config = dict(
    model='CTC audio transcriber',
    train_examples=39062,
    input='log_mel',
    win_length=512,
    norm='layernorm',
    inner_norm=False,
    drop_path=0.05,
    layers=6,
    nesterov=False,
    grad_clip=1.0,
    lr_schedule='cosine_restarts',
)
Rows from block 2 of a small CTC audio transcriber, named by matrix and row number. Rows with one number belong to one neuron. Each number is 128 + 24 x the weight over its row's rms, rounded and kept within 0 to 255. All counts start at 0. Numbers have three digits each.
After each neuron's rows are labels from the 100 clips, of 14976, where the neuron reaches its highest value: "top examples" is what is common among them. Only what is clearly more common there than usual is listed. The data: phrases spoken by 400 fixed synthetic voices. In brackets: how many of the 100.
# fc1: MLP up (model.blocks.2.mlp.fc1.weight, 1536x512), inputs 444-511
# fc2: MLP down (model.blocks.2.mlp.fc2.weight, 512x1536, transposed), outputs 444-511

fc1.641:130169087134157088114114167133114148100155128124141095116152145105130140136142138095147115138117128102173153156170133127139157131112174123093117162114097152105127085153164134097103120148112129128123103107
fc2.641:146128098129146111125091086124070148111103110101120140113143168124139132066132128139131135148119148162124135129113120121124153111141130140130152140099183108077151150119142106110122167131133155147123126154
top examples: /ɑ/ (60); /dʒ/ (32); text has "not" (32)

fc1.424:135146083146126118111122126107090127100102148116103118128144080157138098136117071142147109116134113112136138090137141153115124110168140157096132159132124131125136126135140147144135143105140140162122117107
fc2.424:145077102149127101119129118162160127163152147129108121138131087105111124147112138112123182144129136176121151117156160088128139122100084115083136125131149125129117150114128143126140096137141131157118115084
top examples: /v/ (100); /i/ (100); /ɛ/ (100); /ɹ/ (100)

fc1.556:117121157101141094135103143148127152124108135144155131125130116150097145147114109087104105112103100125141166108172147095078126142129168111131149139111147099147146122161131095107125127127115124138164148148
fc2.556:113128125115156121111128164175145137145105156179152169091115094107116185109147108085090166119110104113175115108130129104112100087178072138109159114089133114132129129097146130104125111097106103149129127112
top examples: /ð/ (42)

fc1.240:142110106094139159151152121148133120144124105127137134159111109131103147140133124082087106106152124135120126181070160133122071172162122098122139145097101124129135072121135101127122092130110104150147154121
fc2.240:122131105112106153142106129106104157098183121158153166130132105128137151074116140117108080109138146125132100131152124134127104148144127145117120149139153171057175138111122083111153113100115095147158106139
top examples: /v/ (100); /i/ (100); /ɛ/ (100); /h/ (63)

fc1.192:118115104108101137121143135137105149113109132132137140150088085131121163180117118118175120146188097121124144133145101091090099150112148099119142129124120147149134127120119117119118124158117104091086129105
fc2.192:122125101134132140123110141126129167108111161136160156116159148136096133127135113151136166141116118117124131141130114112140101117101141091126130161143123102120139113159117126114099114124084161092093140127
top examples: /ɑ/ (95); /tʃ/ (62); /w/ (60); text has "watched" (53)

fc1.739:157109123151123131143136129147120092114134094063137127146102112131110164124121097150115186147157081114163087096121085125083125126120106110130115123139179118137119126156145086119148119119142146108094104113
fc2.739:150129145143165130160118099157154110097150125119123128137150133130117148140152094133162152143094121082133162139132098125137057130123145090117108083119122134144142152127153155191120107183110131119100134140
top examples: /ð/ (100); /ɛ/ (100); /ɝ/ (100); /f/ (69)

fc1.165:131110113136110138124131132109113102126130152119104103126139131153097083148108112094079134128076133115103118130141150132125124143122148145134143115155131120138125148126138167133140159139174154089183119201
fc2.165:095122171134150117163125132139099103144145153128147083120118100117117119143102134118137099129138140141130116139120092119145137089141134132103129121134132121138156045126113147160143135140133125143142109144
top examples: /ɑ/ (100); /b/ (100); /ɹ/ (99); /t/ (99)

fc1.353:121128105139100156140135165148110146093127160127138160098130138076154148142107135112184152134152145126150165150150093109108111107135129144178141102095127123149112085147124156108096125118141101118109119112
fc2.353:136082140174137108136122120125150184104145159125139152080108113092102111105131143136143174133111132134152099146130162086152146129136120100112147150105149140110165118135160113144106140126146173108114123157
top examples: /ɑ/ (100); /ɹ/ (100); /ə/ (82); /g/ (69)

fc1.586:133144140127113135112120120109139152122087147090088129117173135165150101153141118168120107128078108120125150143155143101174115086123136169163119121125105105138137149078147105081133094097145103113105106114
fc2.586:153089129140130153112161138103132192148137153120113144114154138094095119081139147141109157103132131109135132095043129146156102165101114143161144141123154136117131148151140093160077134171149152120123108144
top examples: /ɑ/ (81); /m/ (77); /u/ (55); /j/ (46)

fc1.731:089135149127105152119061136142124134151134114116159129155150121100146122183147162085157118134139095151115119115141155111107132141182103115116166099160127143144136117155111089131081144124139120111082109113
fc2.731:135124131168157128139119159090102119122131126114159144123105111106153126136151099138109076121124112137087142123131091090138148127142129126112108124130142130100132099106148152150122110120156143145104161088
top examples: /ð/ (96); /ɝ/ (91); /ɛ/ (69); text has "feather" (37)

fc1.557:157143126102138108127157168126162097113117140101095156116143129172124135163145052150081128167146141140115106131139135127148115100141127126103129150114138156141155163109140127135141152153115150159096124144
fc2.557:128125132056131154139146133149118131124165112137128143088123099134164098099118171075110165130077121111113090153125119105146134108124133135126122157108098151138094153156170130148114140137132131167140125126
top examples: /v/ (97); /i/ (93); /ɛ/ (90); text has "every" (65)

fc1.409:076154130145105104135120101155107109135139097128165132097153142131103179123068134123112134132123048086119170146174156068124109139120153113125142103124119121137145097110099108113117098134175111139093109101
fc2.409:100153139114137144109131111090082108136108168075096150147139103151116114142163120179134105140135138144125179128103198114165162157099094161139158141132132122131121094148109151152140174100127131160116123148
top examples: /ɑ/ (98); /f/ (66); /m/ (64); /g/ (50)

fc1.383:123151074132162121141096116118155130107115138153099116081102074118149174181133122126145112120108107111108105104145216127127154121101160132138099135133146107138121160123106168162145118131151160098101124154
fc2.383:118106119132151100167108162097129137097124117100161109154144158132105129119105121103102149153143135121165103155141124104121111121171141084123114144161172140128134092127108106108130147162166099170120089138
top examples: /v/ (100); /ɝ/ (100); /ɪ/ (100); /ɹ/ (100)

fc1.726:134140117136146107133112138084094133126139126117121089127160121105165122136108138130115149136169128082122123160128151139104158137117108149110124142139116116121142052119127137121163137140106117131129084104
fc2.726:106109104145090117107135165124109114089140121088134126121129131158120136097160142163137131124088146119076102158094156126131147140162121109127155119131124131121182139120193140101164130127097092125134146079
top examples: /ɑ/ (78); /j/ (36); text has "beyond" (26); text has "apple" (25)

fc1.76:103130082132097147114140101154140113114140112129087115141156080143175150094091122104149120116192112091113139167092149132130089121119148123126144162104138132168138095128110136131098141140140134093120132083
fc2.76:122102175177112095100119119055159117138117139149101102133140103075097116186147114102130112086117126098124128094129137155146109109130126094118130143141126108101159079099158159111093125090123139132120126167
top examples: /v/ (93); /b/ (93); /ʌ/ (91); /ə/ (86)

fc1.412:133118097106127113135156189160135103115094162137114121107131120089105138134120131132079160114130124103132119098096134143114136146158101183125123165158116134157131126100134093141092126123168124100166153099
fc2.412:145111146094152129100086126133113136122151137143122132135168146144128114096128107074114101135078139097136108139144128143130147122083115159176099194133109157127106169137099116150122120126087109146137132151
top examples: /v/ (59)